Rows from block 2 of a small self-supervised image encoder, named by matrix and row number. Rows with one number belong to one channel. Each number is 500 + 25 x the weight over its row's rms, rounded and kept within 0 to 999. All counts start at 0. Numbers have three digits each.
After each channel's rows are labels from the 100 images, of 14848, where the channel reaches its highest value: "peak at" is the part of the image that holds the peak. Only what is clearly more common there than usual is listed. The data: rendered solids tumbling over patterned floors. In brackets: how many of the 100.
# p10: first pointwise conv (model.blocks.2.p1.0.weight, 72x96x1x1), inputs 0-47
# p20: second pointwise conv (model.blocks.2.p2.0.weight, 72x72x1x1, transposed), outputs 0-35

p10.24:489586488537498497515519508502441463514559518519472526511506463538514468502514455487510472492468493525484475499528503529495525532464497509504456
p20.24:500502509503504502501473502471524409527573497501538509486496523547523486515514499459495521505492431544501498
peak at: bottom right (32)

p10.27:497472486497550515475503524500505475518490486508475538507516517511475510620507537497481513484507493516485514528492511496472487494482522502490501
p20.27:506419532431502423528510499501531513493505501513495498519567473510517509475483504494501489533491490516493506
peak at: centre (34); middle left (30)

p10.35:466485508500497493509473466493517505488549518552499533507528511517472530510507512510499471525569522523469477550459496513486486552501499534493472
p20.35:486521486497483465566527516502509502442501489516533521516483532451463499501511522455479542449525509538485488
peak at: bottom left (36); bottom centre (30)

p10.10:478449559488508471536549492503485473512554560495518497537545550471483498521524480457500520511461512522490479493487502490474447478561519510488498
p20.10:495497487493491525502503507527504512514495492529502486450491431496484450505472525521463539532515528484493497
peak at: top centre (28)

p10.34:475487503502536549467522448499495469512477499498458534517507519506464520489501455473570517447514506502500481512476497508505502493501512509488497
p20.34:480448482522471486516509475513482500499533477495526491510426519501498517531498504514536518508499492505471484
peak at: centre (37)

p10.47:498556486461522488519490468495561488507474484466499462536502480467482482509506518524526507520508470471496516528497476512460477440525504525500480
p20.47:528502491505530461501513506446487536523472527451497476530494505495462473481523482514495496533462528452527528
peak at: bottom centre (36); bottom right (33)

p10.33:429537480479464501472502515499475531432490500494503506498509476492505480537517482465493502531541485522494508552529517523523514495515502518503515
p20.33:481490511524480491589484445492508498518483483505499506496535492508513528503512481524523469518515520492485470
peak at: middle right (57); bottom right (36)

p10.11:470549503498495537475503549496483541458494488510512522496500490494486483470498471484435501506534518518508495575530518516483507502496484514490519
p20.11:467509511491482518540480471507503515512472469504504512517530490502499507514497491506489502489516521507468476
peak at: middle right (46); bottom right (26)

p10.23:522445544491497516508512503495456474496512490498478480482566478451501465489511554501483505516519495482490535500488461473499509522482477478484475
p20.23:502499499500514506502528505470488477419527497546444413488491463484537468486502482491525519534476519511508499
peak at: bottom right (82)

p10.7:481532449529498524539511492499511434543529497504519481472478560500519520495541493479519464526438530499525479484515499532478531514504528482495512
p20.7:525517499488529487488500492516464532532504527477520492468517468514553535505473485481483528508536527460526524
peak at: top centre (44)

p10.15:411507456472505456510492510494499524481503483492530508458480458491493505501536541481492488505562490493484508532513511508531506488490476510480486
p20.15:484498480494487524492525515516508537516522492529513469568515513534503456522494561468472508467528510487486487
peak at: bottom right (62); middle right (33)

p10.30:512469529487515509525481462500534485575497499453498506500504519520496486571467514509482508498466509495507501532496502495546496508482535510506497
p20.30:507590508496493468418476588494493502497521508508502489485453486502534507495519521486522497548494518478500500
peak at: centre (37); middle left (31)

p10.54:538510478497475524455491505495473559478477478513508508449471467519474530485491523436524472520496497454505515521494522483519499528501469499551534
p20.54:511489465515498524514495485507532516538473508490529525493490500507500544486492516520485518509583510520516505
peak at: middle left (41)

p10.67:507523543483483516488503511505491510521509492489482496518498454500511488522533508493517527518488491501514495436527555497544485442510478515495519
p20.67:492506519497479521516466520477548505520534496470470501497445539532522478538498514531488476487482521523492493
peak at: centre (37)

p10.46:447522524514517548498498466504502524439502483511515548494467489505480507510474462509495488485535469504516481486511518502508489500458476530525525
p20.46:497541510412497490489514544498484475519528507488498503479471506512506524510488489531555476517477481479508505
peak at: middle right (33); bottom right (31)

p10.57:537497464452478490498499472503501531506542496521527493450491502492523458466524487517484493481538483523461515502499515504493496525475478485506488
p20.57:476490529495481504497543492501501476536457472518484495548527499483526475490533466508476454524539517548474488
peak at: bottom right (50); middle right (46)

p10.45:507478483531509479509474488499465500528504511516522467479476533509508517502450489472498486462485519545509462504495495499488512475504515481496465
p20.45:505494529501506494501409497517505524483513503511451511524499469502505532506501505487420525519456517421505506
peak at: middle right (44); bottom right (41)

p10.60:492503501480464505516510521499511464486450510529495472483498516533497514516479521516477508476471500460493514468488490489510483515495478538520493
p20.60:515504489514518474491542490494554566478449511534475497474520481466527575500491510466503490502489513505519507
peak at: middle right (67)

p10.28:494495511485532514468491482497483506494488518476524496452577507491504506471519467464515487490505516495475520489503529540489507514516492544508510
p20.28:508505518509509457495476470531528487486487509468456473547480526472491532502441559515450525486534442531507509
peak at: top right (99)

p10.71:473525496477460487486517489509510531513464472534505485478506480511482492488440529462509496478482525526498485504518476514500523470491499513472499
p20.71:507493498495521510491534495513477491493508508465537464518534530438495503478506487503533533486534443531518509
peak at: middle right (38)

p10.41:495450488516473514521524495502508462532465495513492498494501515501519542483465467499499514490483505494504479476499465500501493488499554497467525
p20.41:517511541500517481494501480480473473480512511527466538497501528536464506481514460503503459460516502530516506
peak at: top right (59); bottom right (27)

p10.44:489479457489495488508511491504467480491487477490530489566573440461495485464539477543532482534494486486536509510510515527480498489517486498504505
p20.44:485490454494485507504474500484546486468506491520511502496497494487498454571504475561507536506507500512483489
peak at: bottom right (71)

p10.69:532525530477500572528515515496508494502474517530510485470496529503506498510484490467494559516515488521541507496508504533514496529532454450504496
p20.69:480519460517478512514486508483473496463520480504506498516466518525472494516523507495547473537451532474476482
peak at: centre (35)

p10.61:556471510493548523504469473505527487565499477473516509516482548535493497508494494493501515488484549488517484486494516495535517519460549512521484
p20.61:506462499582501480523489474512494505528489498498490516480415501513497495509504549492503521505520529492498501
peak at: centre (43); middle left (31)

p10.40:476498498477512500512469495510521536491519491525494554515504493524494503451478502474465515527524475483481527510479530467501498505523490507557501
p20.40:512501489525517417486518504455503481484521508532501491473495508517439477486483497500530503537459507467527515
peak at: bottom centre (31)

p10.53:514520543498505503490516501496544453450535516488500510486486507509478502475489480474486428476512510513485478505462512476530494536496495504478492
p20.53:493505537495499509494540491459513521520482499523483492519541524470520515491457525497429492444477499532497495
peak at: top centre (43)

p10.43:504497553560519497532480496500442501524532464499490506484483504505533502509541493485494492531481493476529498498525505475485533502487495511512547
p20.43:505497491477508524492475496501469479483497506448498513532526534469507531416514444448493514539526493486507507
peak at: top centre (30)

p10.13:500517526502481513553497520497501536497495494483493490538484515482490472469494492487497470503508493518502507557490492480526511467507498501456505
p20.13:490520465521490499510516528493533526496519505536475430454479498493571509469441531510468486499528484527495504
peak at: bottom left (36); bottom right (25)

p10.6:480522529465477485548477530504478490463508495503418462464513517505518522482524513471511507508467473584503482510484530503482506499496491479507482
p20.6:501523485524499480502508546474476527488472500544475515464498508490487501572493493518509508480550487481499489
peak at: centre (34)

p10.65:460479485561530457535485531504492484479492492527529490475457489550512495496495503534478468520456505524484528493482515523494473465498531532466487
p20.65:488456488503472490497475505556523531543497480459501504520512489495484497496480481520481468474500536460477479
peak at: bottom right (88)

p10.32:546501460506466475481496482502503492541493497462478473503504516520506504436489453523469501482462492471490475549483482479501481513510520470490513
p20.32:513531464510511456484541479490498464513456510533514533497495463440488530540472444519495455496526520515505506
peak at: top right (33)

p10.16:495539507475508502466469468501549486481441426490535505496512526491500492496492492513497518480537497512493487516490502457504494474452521486519506
p20.16:501512534488506479509499493630478513510527500484483502515491485569508514483510470521471464495469514493506492
peak at: top right (59); middle right (38)

p10.70:547483468518501479554521483504504498484475477454492512528498510500503513540491508544519528478485458500517516503487466499494489483494498466498447
p20.70:499499508496507568492540493480492501488440505542533500508467497505469520524489525538490465489467469495509512
peak at: top right (75)

p10.66:472493461525526480504516497493504474497531505494467482519466546489504479474501487517483519526503513537508543472459475501509480478562495528478501
p20.66:493483462494486515486490516447509534482535489499497541488489519500546486492453479492490546492507532474491488
peak at: top left (88)

p10.0:489503520538487506464509485496511529468471516471510510491508477539492551483527522530529508441553499476503530489467505452507509506499503479534517
p20.0:503518547503506498505586496495506500506462508512506462495507476505541527487452495517477499503552493483510507
peak at: bottom left (81)

p10.19:529537498508491581507460486498514569514461522507533504503487492466499459504461496477499489488516464517511488480516504517488497527466460479546506
p20.19:537469496491530503502489473502512486471506525502491549491508480500524493479564533476477495510495502507539513
peak at: centre (40); middle left (35)

p10.2:582513496480505506456516493501513510458500519500469533539484535513501504618488475508494523499510511467513502443478478493479514488501519514549501
p20.2:500463452518510534500505532517517488512476502503501505493536507503541504497503497562502494514488487494502495
peak at: middle right (44); centre (33)

p10.29:440521538488517541486488599507530550527526512527517490489490454497480527490487483496493508517499467528506482477482532492493509490503476504519543
p20.29:504549593436498486498521510471508503532516499507511498462482508547512507501483543510525490544458500513496492
peak at: centre (35)

p10.55:463520498496474485490509487506523486531486531519466530517527458506505533465478549478463534548501481490477508535487495475481473512492505523511496
p20.55:505499425489496475498499526483501493505494508507494489542523492530482508482478498482475514483530478466494496
peak at: centre (43)

p10.12:531471503496570522529501469502475442544502513475480490502516538505528464515472490524522491521436497476531510492529490510464487498506528487478519
p20.12:493502499498497494502520514503462545490514501486532479434513528505492474510491500484520502485503479522491501
peak at: middle left (35)

p10.5:515481527458530465491556511502487499531513496527494505469480496497499491532495505540478528507495466513507501482534490537493502510505473507491462
p20.5:497502524503509511504480529487474511547512513505522469564497501514524450472436511499495472455481513528505511
peak at: middle right (40)

p10.51:540504451478483429532540504501491496513509518488499513525485495490490501489536543503493460529486499503526480504536434500491493516459479512517507
p20.51:487503515522489488510516525499501509526512486512466533491465540453517530478528498541461538491509467493489489
peak at: middle right (35)

p10.26:499495504492476503449498465501425497470491486487541532518501489489484477494520494482473482492503468498494496522503516490508499517510500514381514
p20.26:484476526460479620480485468493509515513504483498505509483496515514515520494519508504498501508501494490477486
peak at: top centre (35)

p10.58:500482516491499511501547485501493489511479563465486474505495495492525528496509535531486510503474495508482486503561499540492486465481498473478516
p20.58:505486494515500486489492494511507473459519502478505476479516542508513491512523531483508516453465473500500505
peak at: middle right (61)

p10.22:460515508470510536458490477498501536520493505511518500477517471478508487445517470477453522511484499507488479538506543521482486498509510485494505
p20.22:486528464517487414476487527525511483460455503487517551500510496542472509474518488473504507517509514512497507
peak at: middle left (43)

p10.4:455485532472530515519478493505496520459492472496507530487463518473548490507514475607487477528470498493492504493499517529500507524512489521496534
p20.4:496508575513503494508521509512485500498504493492477535479518480512530516503489497482500424501496509521497497
peak at: bottom right (32); bottom centre (30)

p10.52:513448478569491466516516486502489455490504476473506488504495504530481519474466519506492526483504524496523473486521455507502511504501510502490476
p20.52:485529475517489456497541493487508511479545487537458542475536480444515553533474472474469505466522509505490483
peak at: bottom right (72)

p10.50:491486509539510482489493519503475524512478483481465535495529493493515499539480496501469519493509533490479515473490526496453492492493491551501496
p20.50:485510481533493480493482521496489496488507490451509515521471533509445479483495498504523465475535550472488492
peak at: middle right (56); bottom right (36)

p10.68:478509502495474478504509467497488496514507479531525527484473494549515512501491501526530512496537526487513499495530494486473505545496440493522522
p20.68:504487526482505483476487471491470489524504506504496556512493502476517507501548539540523510466500481519501510
peak at: centre (41)

p10.39:482511522549525463465487511503545486498449512506486543522520510495526494503503512517484488489492509469502549476507501430480498498562534495513497
p20.39:479506415523489492511470487457485519485470479514513477516553503491476510513508506498512475496464487506479484
peak at: top right (96)

p10.9:498449535480515520497521471496555514499472509500494484515517506475504473512477448453488536490491522499483498498518474484535505551533465500481509
p20.9:521488519487517502492500502517481503485488515456502497470533532488516509530559533500534499450510477491520511
peak at: bottom right (36)

p10.31:475519468464510455496506548499474450508518520510530458507472475492506476535522512488507495533548472497500449502490492501493497523505531473520518
p20.31:499504497486495513500489501492482481537506496512456562502498480486493492518535456532534509476519490513497495
peak at: top centre (40); top right (25)

p10.64:462512510503505527496501516499528524457506534506464527512480519489483512557525508494522478501571513493495495490472485499514494491454513479508494
p20.64:496465537462500562502516472494517476480495502540506489453512492490508497449484426479494511472527544546494496
peak at: bottom right (50); bottom centre (29)

p10.56:548525469505525529502479499495523517479501528468475509499458518479472509483524434500522483460471513493504508506450491493513507507516477462577541
p20.56:524478488495521494483523465505470479496482516498495484473497494531449508498513481494528507490527507514520511
peak at: top centre (38); top right (27)

p10.20:521491469538461473533504500497496459518511529468497481570535505480520513478474507525515477465486506501472469484534477490509508514502510514532469
p20.20:508498483502504493504487514476506461533533502487495502571498484490503504541485446468474519495476488564505500
peak at: bottom right (54); middle right (46)

p10.25:561447524498502481501522530499506528514518558503485510479544520490494559463508522490495488476535497510475489519480518481493512502472506490476530
p20.25:489518421507489509489484511462523491512441496509528500461530510511491515463471466495513539533502483516488500
peak at: top right (49)

p10.49:514521482476465510493492535502505604489578528502504522502479504427481521492499493517460471512523490520495543527518509499511501510484473504506450
p20.49:508519486498500516519494535510553500488483506509511476530445515499513487479499518481469481530473489502507498
peak at: bottom right (52)

p10.18:619476472494469480520495549498491510553497512490500472484493521469484479532507508487536482514457517481500506540507512471485477506493513513498481
p20.18:524543490453524556505474597479492491484503524480494492497533465476512476500476499511509494506475483484526523
peak at: middle left (40)

p10.38:520484540522469528526486491492476531505468535491491473420505474503524491497515490567500454544484516454520531478527499542500506537486524493520485
p20.38:525484493490529516489499502459485489488492518463527548510490456480450479554528490506524522494497495478528519
peak at: bottom centre (34); bottom left (26)